From a checkpoint of a small image captioner.
Model: 64-pixel images, encoder arch convnext, encoder activation gelu, encoder moe top_k, encoder num experts 8, encoder widths [64, 128, 256], decoder width 128.
Training: soap at rate 0.0027, 10300 steps.
Data: trained on drawn branching plants, 72500 training examples.
Rows from expert 7 of block 7 of the image encoder, named by matrix and row number. Rows with one number belong to one neuron. Each number is 500 + 40 x the weight over its row's rms, rounded and kept within 0 to 999. All counts start at 0. Numbers have three digits each. After the name is the row's rms in percent of the matrix's.
# up: expert up (encoder.blocks.7.mlp.up, 8x64x128), inputs 0-127
# down: expert down (encoder.blocks.7.mlp.down, 8x128x64, transposed), outputs 0-127
up.4 047:492500500500500500500500500499500500443500500500500500719500500500498500500386500584500500500500500500500500500500500500500500500500500500500499500500378500500500500500500500500500500500500500500500500500496500500433500500504443500495500500567415665500500500500500500500500500500489500500500500500500500500560500500371500500500500520297500500526500500500500500500500403500500500500500
down.4 056:500500500500500500634549500647500500500539500362507599500500500500500500500500500500500500493500479496500500500500558500500500500500500500500500500500500500474500500468727500500500500500500500500384500563500500500631500500500500500500443500508679500500500500500500500522500500500500497500500500500500500500500500500500431500500500500500500500500505500500500500499500500500500500500500
up.5 121:500598500526500501500500500572500500500436430479500500500622500564500500500500500386500500500500500500553503584417500436500474500500500500500383500500500506500500500500656500500500500500561500465500551500420500500500500500500500503500500500500500552500500513499500500476500500407500561355501500500500500455500500473500500500473500500500495500359564500412500500500500511500449500500500
down.5 106:555500500517581500500500500500500549500500547344500500500500500531500500500500500471500500500516500500500500500500500500384500500341500500432500436643461500500500500500512500500500458500525650500501500500416582497500594500500500500500500500521500500500500500502500500500500500500500456599500500500500500500500500399494513489452500500500500500500500423500464500431503429500500551500551
up.6 082:500530500495500500500500500499500500500500612500500500500500500500500500580500372507517439500500507588465448500512500481500500500500500496500500500500500500384500501537525500500500500500500500500411565500483480500500499500656718500500500500599462500500500470500500500500500518500513500500500500500500500563358500415528500500500500500586500500500500500500500500500500500500500500505500
down.6 094:346500627396498465500377500500500500500500500592500500434500500500500500439500500500500490500500500500500500500500500500500500500500437500500501500579454500351573500457500500500500488500500497500500409427500500500499589500500500499500579504500500500500500500500500500500499574500495524500500500500489500500500500500500500500500499542500491500500500457500500500500394500500500500667452
up.7 128:476501711500500500500500500500533500499500500513538552522500481493500561500397580503500500500500548501500500489500500500500500527518471487500715500500438452500500491534500500500500496500500499499497452500500500500477500500514500500500500499500542500500500500500475500500503529416474500500443471479500500500500500500391500500538500591335500500501500500500500500537424500500500512500500
down.7 118:500516500500500500500500500500500500500499475589380499500500500476464500453500506500500500503500455501461500484500500500500496407533500473550500500490500500500500500500552500518525500616500498500500500500298500408500500511500490500500500578500619500585500409500546500500500500521500530500500500500442500500500500576604443501500500500500500523427500500529500390500505500500492500613500
up.8 087:561500500674506589500500500504500500411500500436500495482500500430463500500579486500500500500500504500406500500531498500500500358500500500460403500500474500531540500500500500500500500573357500500500500500500500500500500500499500500500500500500500411500500502462500484500500500500500387688500500500500500500500500500458572495500500500549500500500500500500500500500500500500500500478500
down.8 083:500623500500374500501500500500500398500468500500500500500500500500500500500500500500500534500500500465500592500500500467500500524565500497500500500500500500610500500500500500500500500500500500500500448500514500500337500500553500500500500500500500500500500459391599461500500500500500500318499500500500500500500483483543469471500500500500371500500500582507500500500500500500500500626493
up.9 104:500500500500500500500500500500471500500586415500500500492500500517476500500562500500617500500455527500500471440500500500372500487523500500516500622500498500500500500500503500500515579500501500500500500500496445500500698502447500500498500541500446413500500500500500505500500500508466500500500500572500500542500500465460500602500500500512500582555605500500500477500499617396500500500500
down.9 107:500500630500476500500500555500604500500499500500404405500548532500500500500620499500500445500500556505500500500439500500500500500500500500500409500500500415500500500540500500506500500500500500500500534500500500491500500500500442400521500500500627500500537426498500500500500507701500551500456461500500448500500500572500500437500500500500486500500500500459500500435455551500514500500554
up.10 084:500500500500483500500500520500500565500500500407500500500500500500500500500500556500500500500500500500500501500500500500500500499500500500500500496500500500594500500500500500500553500500500500500500505500500489500500524500502361500693500500500500481500500500500500543500500500500500490681500486500500500500554500500500500486540500500500500588566500500500500500394500501500500462500267
down.10 072:500601500500431500500500500500500500500500500500500500502524500500500500500500527500500500500500500437489457510500500500500500437539500500500500507470498425681500500489523500486500500500500457435609500500500500500498500500488500500500522500500518609500500295500500529500500500500500500500500500569500500500500500500500500500500500500500500500500500500500500500500500500500385500679386
up.11 113:525500500500535500500480457500500737445500500500500500500500431500500500548500504500500500500589491500442500500462500500491500685500500380553500433500500500500500500500500500500500500477500500500501500500500500500500500379424500500500500510500500500419500408500500410500500500513500551500500500500500504500500500500500501500500500500500500500495500500500500500500456500624471525500500
down.11 114:519294500500500500500500534500500500500500454424500500500500500500500500500542500500502500500500500574500384500500500500500500500568500500500459500500500598500500500500500500500455500469500500550500355500500500500429500459500424500500500500502500500500500500500500509582500500500500499500500501500500415500287500417500500490500500500500500500521500500500500500411495490500541500523500
up.12 113:500457500500500500476347500500500500500557500500500500500500500390500500500500435514500532527600500429512500500563500428500500500500500500551500500500500500500500500500500500500500465500500500500376502500500500500500500327500500500500500655500500500500578500500500500436500526618458500472500390500500500500501500603461500500500500480500462500500500500561500516500500500449500500510500
down.12 107:608500495500500500500500500500500500500500500500500500500537601500357500500500500489505206500500500500515500500501500500500538500500500431500500500465500500507473500499500500500507500500500500500500538500500429500500500500500489500500500500500500500500460477500500500502498563500500500532500552500500500500473500500500500501500500558497386529500500500500573500558500500522500525646500
up.13 076:500500500500500500500464561500595476500500500482500500521479500499500617500472589509575478500377564500500500500500500500500451500500500500500500500396500500500514500500574500500408500398500500472534500500500500500500363500500500414500478500510529500500500500500500575500508500500500500478500500498500500500736500500500500500445500500500500500500500500500500500500404500500500500500500
down.13 072:500500505503500500500500500500500500500500500500478500500492500500500498500495500500500500500500504500500500500500370500427500500477307538500500698500500500500500500500500500500500500500500500500500500500500500500500500491501681500526500500500652500500449496500478487504621500502500500500500500500500500500500657500500500500500500500500500500500500500500429500500500500500500500500500
up.14 086:500500500510500604500423500500500500500500478433500500500500474500500500500498500500500500500667500500500500475500531499500500311500500511432500500500552500500500499500500500500500500500574500500500500500502500500500500500500581500500500336500500500625435500500500500500523500509527500542500500380500670500567500500500500500500500500500500500500500500500500500500500500500500500500500
down.14 086:500500500500500500500500500500500500499500500500500523508500560500500500500500500500464500496500500500500500431500500500500464500500500500500500500500500500500500500500500500500500500500506622525500628500500406500500602455500500492500500500500431500500500533500603233420500640500500500500500500500500611500500506500500500500500500500500500500398500500500500500500500558499500500500500
up.15 102:500497500500500500303500500500412500500500500594500500500500500500500456500504515555418496500500500502500500500500500500462500500500487500500500500562500500500500489472500500500428500617500495500500564523500483500610500378500500500499500500500500500500433500500500516500500474501500500446500500500500500500406500500592500293500500500500534591500500500500500500500500500500500500552500
down.15 100:360474490500500500500478500500500501499397437500500577500489500561500500516500505500500684512500500539500500500500382497520463500585563500500500410500500593504487356480487500527534500500500494500500500500500425500498500500500500500500500500500500500502436500594489500500500500500498488500500599500500500500500500500500500500557506500500500500500500500500500634500500500500583500500500
up.16 117:510500500500500500500500500500500500500500537500613500500500500639384500500497500500500500500676500600500500501500500500500500500500500500534500500500558500500500486497500500500500500500500500500454500500500500500500391500415500396500499500499500541547617500585512500500517500500635500500500500500500581489479500522500504500499500500578500423584500496514500500500500556500424500500522
down.16 142:500500500425500500510551501500384500553480500500545412432500491533405499500500517500519444500500500651455502500500500602500500419500454459500523461500500500500500500452500563500500500500500492500465500500500413536500500500500418498464500500500500477500500504500500449501500682500500581500500500500500500500500398500567500532574500569479501504500500500500500500500479501500500404500500
up.17 094:500500500500500508473500500500500500500500500500500500551525500500500537500500500500417500500500365500451409500500500500500500500500500570500500500500500500500500500500500500500500538500500500522344552500398263500459500500500500500500500522502500424502506500510500361500500500501500500539500437507444465500500500363500522556500500500500500500500500500500500500500500462500500500500549
down.17 099:500572584463500500500468500500500500500500500500500596500500500500500500500500500500396500500500525500500500500500500500500500555403438500523500500500505541500500500500500500500391500548439500500500452465504563543500444497500380454500490504500473459500500532500500333500500500500500500501500500500500500500500500500500558500500500500500500500500500500440557547409500500500282532444505
up.18 073:501500637500500500500565500500500500515500500526500499500500500500500500500500500381500500500500494647500500500500458500500500500500458500500500500501500500500500501598500500500500500531500500500212500500500500500500500500500500495500500500500516500500500500500500500500505500500500432594500500500500500500500500500500505526500500375519402500500500500500500500500500500500572500550518
down.18 084:500499500500500500500500507500500597500500500519500500500500500500527500500500500500500500500479551500500500500500500500500500501499243500500500647500512500500500500500500504383500465500500500500500500520500500500500394500500500500592500500500536661500304500499500485500500531500500500500500500500500500500500500500500500537500500500500512500500500500500500500500500500500500500501485
up.19 167:500500552500546536489500521500497495500500500464500500491500508500500500500563464500414548500500675547500474500500212500500495483500500500556497500500500500506500538529500458543594500472500477500500500500500500449500544504500500500500500500500443498500500500471500500500500405500558498482511602500500500500493500500520500518500500528500437418500493481500500500500500500473500498499517
down.19 144:500437504500500500500500500500500684460542500500500500540500500574500500500500500500500500500502500500500500449494500500568500500500462516500439500627385537500500500503500500500566550533529500551500676500500615500500500500500416487457500500500544500500500433497513683500500511504500479482500513478500500500500499500500500500500500500500500429456500500500493500500500500500500500500500
up.20 083:500453500500500503500500500500355500500491500500500500506500500500469500500500500500469500500500500500500500500500500500500500354500500500500584500500500546500500500500500500460500500380500500500500500500500429456500500500500504500500500500500500439500500500500500500500500532500616500500500500509306382500500527500500500622500499498500500500500500500500500500500500500500593520500321
down.20 081:515500500500500500500372500500592500500500500500500500500500500500500500447500500500500415463556500500500500500579500500500500616244500500500500500545500500499499500500500479500500429500500500500500500498500492500500513500500500500500500500489431500561500500500500500453459564500500500500500370500500500500500500500500500498500500500500500426500500500501500522500500500452500655421500
up.21 073:500500500444405500500500500500500500476500500500500500500500438500500500545500588500470500500500561475503496500500496500500500403500500500500487500500488500500500500421500500500500500336500500447500500500500594500500518500558460571500500500500580500463475480514500500500500274500499500500440500500500440500500500500500500500500500642500500543500462500379500500500493500551501500500500
down.21 066:364502500504500500500500500500500500500500500500500500500500500500500500500500704500500572500500484500500500500500441500500500500500500602500503500500500500500500494500500500500500500500500500500500500500500641500500500500500326500500500562501698500500500500379500518500500500450500500500487500500500500500500420500500507500500500500500500464500500500580501500500500500500515500500512
up.22 016:500500500500500500500500500500500500500500500500564500500500500500500500500500500500500500500692500500500500500500500500500500500500411500500500500500500500500500500500500500500500454500500500412500435400500500500500500500500500500500500500500500500500500500500500500500500500500500500500500500137500500500500500500500500500500500500500500500500500500500500500500500500500500500500500
down.22 036:514500500500500468496500500500487500500500500500500500500293500500500500500500500446539500500500500500500500500500500500500635590571500500500500500500500495500500500500500462500500500500500500515500500500500500500198500500510500500500500500500500500500500500500500500500500500500500500500500500500500500500500500500500500500500500500500500500500500500500500500679500500500500500500500
up.23 169:500500596500337500509500500500500560500500523500500500500500451552498500500433703500500500473463500423500503500500541500500443559500500500500500509500535433500448500500500560500502500438500500500500500499500485500500500500500491415628496500500500500479575500558500544358500500500500500500500481447500500454500500521494500500500518599500500551509500500473543500502463500500500500521443
down.23 133:500493524500500500500500500500454500500500500500500480500500500362500478500500559500539530521500500371500500500500462500500496490565500596500500688500500496500500547497500500492581658500500500476500500500483500499500577500459522500366500500500500500490500500494500507500500500500500543500499465500500500575502507500601490500502500500500517567500500471534500388500500488500500563575500
up.24 106:500500500523500396500500571492500304500500500436589500500543500500500500500500500411500428442507500500501500673500624500500500516500500544500500500500597500500500500547500507500500500500500500500503500500388501500456459501457500500500500500500500500434500537500500500500500500500500500437419500500467500500500500500500500600500500467434500500490500500500551500500500500457500500475437
down.24 088:422500500526501457500500500500500500500500500333488500500500598500567500500500500500500500500500500500525500500500500500500500569500500444500500500500500500500500563500500493500478500500500500500504416500500500500500417500500500500500500500500357500501500500522294500500500536500500364484500500500500620500399500495454500500497500458500500464487500435500500499593478500500500500474500
up.25 185:500500500500536500470500492540500500500500500500480500442507500500500500558500500473578500500500500500500500500500500516516500497500448500441445500535500500454500500500476500500541500500413500500540500500500500500500546500500500492500516562500500500500603521500500500525500539500500500500500446279500500333500500540500500510500500485500421500558500500511500500500433500500395500334405
down.25 156:518597500537338570500500477500500500500500500500500500500500483593500473500500500502583531500500500525500500500563500485500500500614500500496500500500475500513500500500366500500500500500500500500646500500500464500499500590500500500599558500500419550500351474500500500535500500500499500500500461500363500500471500490500521460550500500500500500500500500500500500478500500500500535557500
up.26 119:493417500510500507423434500500500500500390500500500500500500500500500662500500527500492502500442500500500500500500509539500404500459500500500500500500536500500500500500511564500500500500372506500607500500500493500422500500577380500500500500500500578500500414531500500477500522500462498478500500500500500500647467500500500500479500643500500500561500500500500440568500500500500500500500
down.26 106:500500500500485500500500500585535467500500380500481500567500500500500500500500561472500524500503500500500500507488500500500533467500500500500500500500500500500500500500500500500501500500500500500500500500500500499500500500500500500500500509500801500500575500387503597500500500500500500500468500500500412500563500500466485500416500492500500500500500490500500512449500500488362500418500
up.27 109:500500500500500500500500472500500500500500542506527500500500571500500493491480453500500500500643348500462500500541500500500500500500566500486412500500617500500500500500500455500500500500462404519555500500438500500500500557444499478500451541510500563500536579500500490500500500500352500499500500500581399500500500500500402479500500500500500474517424500500500408413500501500509500500415
down.27 103:500590508489500500500617500574500500512500500500500500500500500633500500500408500500411486499500500529468570500500500525500500415500560500583500399500500500412500500310500500500500500500500500500500500572500500500500500500500503500500539500497376500500500524500500463557574496500498512500500500500500495433576500500500505500500584500502500500500500500500500500533500500500533405500450
up.28 039:500500500500500500500500500500500500500500500500500500500500500500500500500500500500500500500500500500500500500500500500500388500500500500500559500499323500542500500469500500500473500500205500500500500500500500500500500500500500500500500500500500560500500500500500500500500500500500500500500500665500500500500500500500500500500500500500500500500500500500500500500500690500500500500500
down.28 056:496500500500505501500500500500530468500458500521500500500500500500500500500500500500500500500500500250500500500500500500501500500500500500466500500500500500500500500500615484500406500500496500500500399500500500500500500500500802500500569491500500500500497499500500544500540500522500500500500500500500500500513500455500500500500500500500545500500500500501500500500495500500500500493500
up.29 107:500500500500500442500475379508500500493469500409576500500500500500500500500500500500500520531518500430500505502500500500500500500500502500531532455500470500500502500500500477500632500500663500416500500500500412500392500500500468500699500500500559500500500500500500516488500500480480504501500505500500500500500464500500500500599500565500500500500500545500500500500387477492500500420578
down.29 092:500500500500500500382500431500500500500500500500500500500648500500500500500500500513645500500529511500500500343512500451500535525507500500500385500595500500502500470500500500500500500500500500500636500500500500500420500500441500500500500500507500500535500500452527500385500500500500422500500500600500526527504482500500500500500500456500500500502500500468500386500554500500500500582500
up.30 075:500500456500500500500500500500500434500537500496500500388500511500499500500500500500412547478557616500500500564500500500500500500500531500500500500322489500500506439371500500500500565500521500500629421500500500500501500500500500500451428553500500500500500500500500500500500480522500500500561500500500500500500616500682500455500500500500500500418500500521500544500500500500500500500500
down.30 084:446500500534500500571500301500500500434500500508500500485500449477500508513500500500500500500500500500500500539500537500483500500500500500500500500500500500500500500378500500708500660500500478500500560500500570500576500500500538500500500500493494500500500500540499500457500494447500500500500500500419500500500400500488500500497500525500500500481500526634500500492500500479479500465500
up.31 109:500598500500500559500450500500471457500500500579500500500500500473500546500500500500500500500485603463500590500512500500500516500500499500445500500500500500500500500418500500461500742500500569500590500500500490500591500500494500500378500500500405500500448500500500501572500500500500500500478478515500350500500427440500507500500500500500513500531492500500514500498500500500500500500500
down.31 086:500641500500500500500490500503500500500500500563500500500500500500500500500500564500376576537500500437500500500500500500500500500500500500500500572500500500500500500500500589491500500500503428500418500500500481500500500500500551500434500500500702500468500500500500500500500500494603613500500563361500452500500500500508500479502500500500500500500534500500386518500500500500500500390500
up.32 047:500500500445500500500500500500500600500500500500500500500310500500500500500437450501306500561500500500500500500500500419705500500500500422500500500500500500500500500500500500500500500500500500500500500500663500500500500506500500500500500500500500573500500500499500500500500500500423500500500443500500500500500500500500500500500500500500500530500500500500500500500500500393500500500497
down.32 070:498500500500634500500500500400500500500500500500497500500500500500500573408500500500500500544500500531500500500500500494500501493500500500500500500500500387500500500500641521584500460500500500500500500500454500500500500477483466449470718500500500390568500357500500476500500500500500500500500500500500424500386500544500500500500500500500500500454500448500500500500500500491499500500500
up.33 153:481537407500500510500500495500500406500467500560500500500372500500566633500525500500517500500582500438418500500500454500500500500500500500498500500446500601539520500500500500500550491500500432500500479511657533500472500438500546500500493500500500500500474500500500500565506500500447461488500542504500505534602458500411500500500500407500500500502573498500500375491556500532500500500500
down.33 160:614500431495479556500500500449500500500500500500500500500496500457499500500497500500500453500500488506494595500500500500500455442500500500500534500440500500500500500431500500498500500500500500503500509500501500508557489500652577536500500500500537500500500500500452451492500500413500585500500500513500529500597500500578276500500500511500480503500537589500500500542438500500390500500443
up.34 095:500457501500500467394500448503500500500500500466500405500500412557614437500554500493500500500500467500500479500500500661500500639500500500414500500500500500432500500618500500500500577500500500500500624489500500500496500500500500518500500601500529514500500500500500388500500500500500500438500500457500500500500500501500518573500500500586500500516460532500500500500500500500500500418515
down.34 097:628500500500500488454500500500500500500500500500500482500500484463500500500500348502500522500500500482500500500500449500499500500500562588500499474500500500500500500500500373500378500546500582500690504500500335500500500500479500500500500500454500383500466500500500500484500500500500500500500500500500500500433595500453500500545500500464500500500552446500500500500500500500500500500500
up.35 100:504500586500500585500492500500500500500537537500500500460431500644500500500500500500500472500500500573500500500500401430496446664500500500500500500500500500500497500500500500381500500500593598544500500500504540466670491505500500500494500494516500526499497485500500500500500500500500515500500512500500500584500528500500500500321500500500500500500500500500500500500500545500500500500497
down.35 102:369453500520500500500435500500500500500500500500491523500411500500500500500500500500448500500419500494500500563500500463500500539485420500500500500601500500500500500500500500500500470500500500500500614500500500500500500500500287394500552504500405500527500500510539500500500500500498500500500500420500482500500500500500500500500500500500500480500500500657500500438500500500625498500562
up.36 067:500500500586500500500500500500500369500505500578500500500474500500500500456500567500500500500500500500500500500500500500500500359500500500500500500653667500500500500473500500500553500542500500500500459500477500500560506500503500500500500500500414500505500500500500500500500500500410559500500500422500595500500500500500500500500500539500500502500500500576500500633500364500500416500500
down.36 072:500500500500500557500500393500500500500500500500500500500500500500500525666500500500500500500500500617477500500500500505500500500453734500500500375500502500500500500500500500500528500500577484500622499500500500500500500500500500352500523500500500436500400500500500418494500500499500500500500592500500500500500500500500500500500500501500500500500500500500500500539501500500500500500503
up.37 139:500500500494500395500474515500429500404500500500507500500500502500530500500592500500549534474500510500595500559500500500500500461500477560500500554404500500530500474500500500500531629500500500419500500500519500498498500500500500530539500500500500500500500500468500664500500500362585500500500560491500501500500408452484500428500500574500500559502486500427500500500405444500500500428500
down.37 120:500236500518528500500496500500489500500500500500500434595500500500500500500501515500500500466500500500500500387500500500495513500500500568500432431500500500507528456555504500500500500499534500500377500412500500500500500500496573500461500500500500500500500463500507683500482500540500427500500500500501500523500500500500500500500500500500500500500480500500500500500505500500600500500453
up.38 110:500500408366500500601500500500501470527500514500597500500542500397501454475722500536500500570510413535500500480500500500500500611500502568582500476500498518500500500585500500500500500500500433515505500500377500467538500500500500508470500500500500514500500500500500478500500500490500500500500486483500456500500500500512574500500500460500500500500500500401495488500471527500500500500495
down.38 137:548500488500497500498500604555500500500500445500517500427500500659498498500500437500443445492500444500500500500500500500500500408500553500539500377500473524411500500500428500501504500500554500508517500500570479495500500499499484500500547500441517523500529500504480472625521500500567500500630484477517500499500500532500501500427500500575500391500500500500570537500500500500461486589446
up.39 120:500594465500509500535500500506546460500500500500500457500593511544500560500500628449552500500644410500500500500500500500500500526420500500500500500500586441500500499500500500500500421500435500492499450500495499500500509500499507500500500500429502500500342500394500500500478500471500500458505500445500500432500626500500497500500500500500500500378500500500500463500500500500500553569500
down.39 135:588500500483548500478570547500500500470500500385498648500500500660500500500500497500489500500500500555500500633500500499500500518500571491500500547500494500500500500500500500500500583500500516500500504529500633500500500430500459500621479500500500537500527500500500500500500500500500433500574500500500500500575500500500538372500500523499419500535524500499500477567502508500494500500500
up.40 129:500500500500500581552496494500403500482500399500500515565500500500500542500488500476500500427532531540500504500509500500500594594500490500534433500500456500500500562500597500500500536582500500500503474500504463500350500500485500500500500500500500500500500500517500500500500500503500575500500503500500389585500487500307500500500500500500485463500500500500500500500637500470500500500563
down.40 140:500491586500506500428550553500500500500500500600523500500500530500500500461500500466500404480500500500476500544500500500500500462500497500495500543435500500500380500481500500500500499500500454500500462500481484497500500500501500506500489500500556500500676503500556500531496589499500500493500407516500429551500500471500500500374420500547569521500500500481672497540500500500460500500587
up.41 110:500500500500500500500500500460557497500443500500500500600523500500513500500479429449532500500500504500500500500500500500500500524500500500500500523524496500500430500500500503500500500500500500296500500500422500506500500500500500500500500328463500498500490492500455416368500459503500500500500500500500500389599419500368536500565500500500500500499500492505500500461500500500403500521500
down.41 123:698500624500500471500429584500500503500500486406500492500500482500500527500500500481500500500500500471616546538500500500500500500500503500500483513500500457500500500504500433483500500500499570506427364500500500500382500397500500500500500461500500473500567500500500500500500500500381445500514500500503500500500571500500502500500500500500532500500500500469500599500500448500501461500558
up.42 075:500500500500500500500499500500662500500500500500500500500500500500554622500500500500500500500566500354500500500500500486575500489500500500500498500500496500500596500500500500512500500452500500500499500514541500500405500500500435500389500500547461500500500408502500500637500500500500500500500500500500500500500421500500493500476500500478584557500587500500500411601500500500500417574442
down.42 089:500500500497404478500547500500500500500500500500455500505500500500500500580500605456500500500500500489500500500494500500438506500637500500461566551487497499444500500500500500524500364482500500500500500500500500500500500500463500408619419500500502500500500500494500500500500500500745536500500500500500500500536500500500483500500426500500500500499500500500500500506500500500500366500500
up.43 101:500384500500500489500500500345500500500499500500514500458500495500500500552500651500500500499500519500500500500500500500500500341500500500500495642399500500500500485517502500529537548405594502500500505500500500500500500500496435500547500500500634500500500500500500500500500500500500455435500498500500500500573500500500500569500500515500500500562500500374500500494500500500500500500500
down.43 087:500500470500500650501500500500500500500500556500500500500500500237409532500500500500500500500500500500500500480500500500500500469500500500500500579500500500500500500550500500361500494512500500500527560500499500500500500500500500608500438363500500500500510500500500525500500598500500500534500500450500500500457500500500500500500500500500500500500500500500500500500500500451500500493384
up.44 085:500500500500494500500500500500682362529500514432500500500500500500500500504500446449500495500592500500500500500447530500500543619500500500465500500500500500500500500500474542500500481500500435500460500500500500499500500505566500500326500500500500294500500548500500500500504500500500512611500500500500500500500500430500500500471500519500488500500498500446500500470500500500500494500539
down.44 091:500500500500500500500582500500500500500500500675478500500500500500529500500500500500498500459500500526500548500500500519501500483598500500582500500500500500500500500500500500500500500500500500595500330485500549500772500500500530500510500501500500483500500500500500500500500458500500500500644500500500500500500500500500500500500500501500500500500577500500500500500500500500500500500500
up.45 042:500500500500500302337500500500500500500526558584494500500500500500500500500515327500500500415500500500500500500500500500500500500500500500500488500500500429500500500500500500500503500552500471500500500505330500500500500500500500540500500500500488500419500500500500500500500500502500500500500554500500500501500500500583500500470500500500500500500500500396500500500637500500500515500439
down.45 044:500500500500493500500500500500500500500500500500500500500500500504500500500500500500157500500500502500485500506500500500501494500500500602500500500500500500500499501321500500500500501595500500500493500499500500500500500558439497500418500500500486500500496500500500492500500500500500500500500500500500500500500519500500500500532576500500500500500500494476500615500500500500500500500500
up.46 079:534538470500500500500458500500500616500500543496500500500500500500500500500500240462500500500568500500551500500500371500500500500500500500500500500443415500500500500500500500500500500500500500500500538500563500500500546499500500500500500500500500500500500500497500498500500748500500507500500500500500500500583500501500439500500500500500500500500500500500500500500500500500514469500492
down.46 077:500500500548550500500506500500500500500500613500472500500500496511500500404500500500500500500510499664500500500500500500500500519500500500500500500500500500500500500344500500551500500500500511466500500500526500500500500500500500532237439500500500500500500539500500500500500480500500500573500500500500500595500500515500498500500500597500500500500500500500461500500401500500498500500403
up.47 110:500503467500500450500500556500500500500500579500500521500579500500500500483500500393499500500500500500515500568476500500500513607500500500500500500600500500500435552500500566452496518567500560500454500500496600500646500500500488490498500478466500515500424500500500500500500344500500500410470500500500498362500500420500500500500500500500497500454500522498500500500500466619500540500570
down.47 123:500500500583558512500469500513500500500500500500500526500614500500536500500500468618526660500500500531500476500500499500500497571500505500500500500473500500500500446551500500500500500500500500500500500500602500519462437500497240500500500500500500498500500500500509500529500500500502457500560500500500500508500496500513500437500461500512592459500500411567500500479500500527500500566500
up.48 104:500519500500415500500467501500500441519500500484500500500385575500500522500494500498502500500735325500500500500533500500500500523500500500500500500500500596500486500507514500502500500500419500612501500498516500500472502500500500500500500500500500500500579500500500500500561479500500500500515500500500496500500500500364500500500500500500500500500500500500500500435589500500500499619500
down.48 116:575618500397500432500500500500570500500500483530500500500500500500500500500488500500487363500499500601500500500500500496501500353499500500710581471500500500500502500447500500500422500500500457500534522500546500516500500500500500500500500500500500554500500426500550459615500483500528500500500438446500512500500510500542500507500500500500500500500500500500500500603500500500500510500500
up.49 086:500500500500500500500401500523500500500437482500500500500500500500451500500427500500500500500500500500500500500500500500500505501315500597500500500505441500500500500393500500500500500500500595435474500500478608500500622454500500500500500549500500474500500552500500500500469392500500500500500500500500500500500500377500499500500500569500500500500500501377500500500478500660500500539500
down.49 093:500442500500500500500500500500500500500500327500500500500500500500500500500500500500614547500500500500500500500480487500431499500500500500500500500500500500572491500500500509419500442500445500497500500500500500500495500500500213500500500500500655500500500500500634500500500557500500500500500500500500500484500500500500500499568500500500502500500500500501497500500500500500500500500500
up.50 102:500500500500503500500500500500544500527494500419454500500500670500500500500496543500535500500500500462498449526485500500500500377500500556500500500500500520500500500516500500500500491502500500492546500500500500502527500512500504500500500453500500364500567500456500500500499395500580500500500579500542500471581500441500500500477500474465500498555463500500500500500500500500666464313504
down.50 087:500500585579500500500500500500642500500500588500500500515500500500500500500413381500500500500541500500500500500500500388506500696557500500500500500500500536502509500500500500500443506500500500500527521500514500500500334500500500500541515500500500500488425542500500506500500500422356500500500500500493500500500500500500605500500500497500500500500500500537500555500500500500500500500500
up.51 079:500500531500500355500500500375500500584500500500500476333500500500500500500461500571500500500500506500403500474500552500500500500500500500500500500500500500560500500500500500500500500500500500492500500500500427500500500500500500500762500500500523500500500500500481500500500527500500500475500422500500500492592571500500500500500500508500500500500461500500500500436551500500500500500436
down.51 076:500500382498501500500500490500500500500500555669500500712500457338500500500500536498500457499500500500500500468483502500500456500500515500500500500479510500503500500500500500500500690500500500502500500500500500500500500543500500520496541500512500500500500500500430514500500500500500551363500500463586500500500500500500500500500500500500500500494500500500470504500500500500500500500447
up.52 060:500500500500500500500431419500400500500500540500530500500481500500500500500500500500499504500325500500554500500500503601500500547500500500500500500508500500500500500501500500500500500500500500500500500500565500520500500500653500487681500500500500500500508397500492500500500648500557500500500500465500500488500500565500500499500500500500500594500500500448500439371500501500500500500500
down.52 073:579500462500500547500500500500442429500500500500514500500500469500500500500500543551500500500499443500500500500500589604500500522518574561500500500634553500500500500670429500504500500500500500422399504500500500500500500500500500500500500500500500500500478500500500500500500500473500500500502500500500500500500500413500500500500500500500589500434369498500500500500512500500479500678418
up.53 068:500500500500500730500500500500500500500500500500500415500565500502500500498441500500500500500500500500500500500500500500500604500424500490365500601500500500500640500500500500500500500500500500500500489500500500500500500500500500500472500441498519500500500500427500500500593500500657490500500500500500500500461500500500626500500500500500500500500500500500500500500426459500500500435500
down.53 069:504500501500341500500500500500500500500500500500500641500406500504500500500500500500500468500396500391566501500500500500500500500488522500500500500500500500500500500524500500500500500517500500515500495500500500500498500500505500500687500500500468500500500500500500461500500500500500500500532500500628500500500396500500500426428500500500500500500500500500500500415692500500500500500500
up.54 100:519500465500500500500500500500370500500502453500593552495387500618500500500370500500500500533500500500449508500500500500500500500501500500603500470499500500500500500500579471500458500500500500500502562500500500500722500500500500500453500500494500500500414500500498500500500549500500518500500500482500573500500500500500500587500500509500530500500577500500473500500500607500502500582500
down.54 133:446381500500500553500500500500435593500455464441500500501530601481500500500500500500493500500384500500500421500406500500500500500500500500500500500500500500500500464507500457552424321500500500496531500500500500500500546453614511500516500500500507496500500509500555500500500627500503500416500500500498500500500500542448500500511500525500500500525492500500500501500418500500505355500554
up.55 084:500500500531500500500497500500500473452395500500500500500663500500501465511452567500500500455500500585500500616500500500500500500500500500500500500365455500500500500500500576500478544546500500500575500500458500500414456500403500500500500500500500533500500500500500500500500333523506500399478500512411500500500500399500500500428500500500500500500487500500500500500506500608501514500500
down.55 065:500500500453500500500500500500500500500500500500500500500500500500501500500500500423517500364500500500594500500500500500436500500500374500549428500472500500503500500500500500491500500500406500500322500492500500500500500500348462500521450542500389500500500500500500500500500500490500475500500500500500446500451498500500559405500532443500500500500460500500500500575500500500500514332500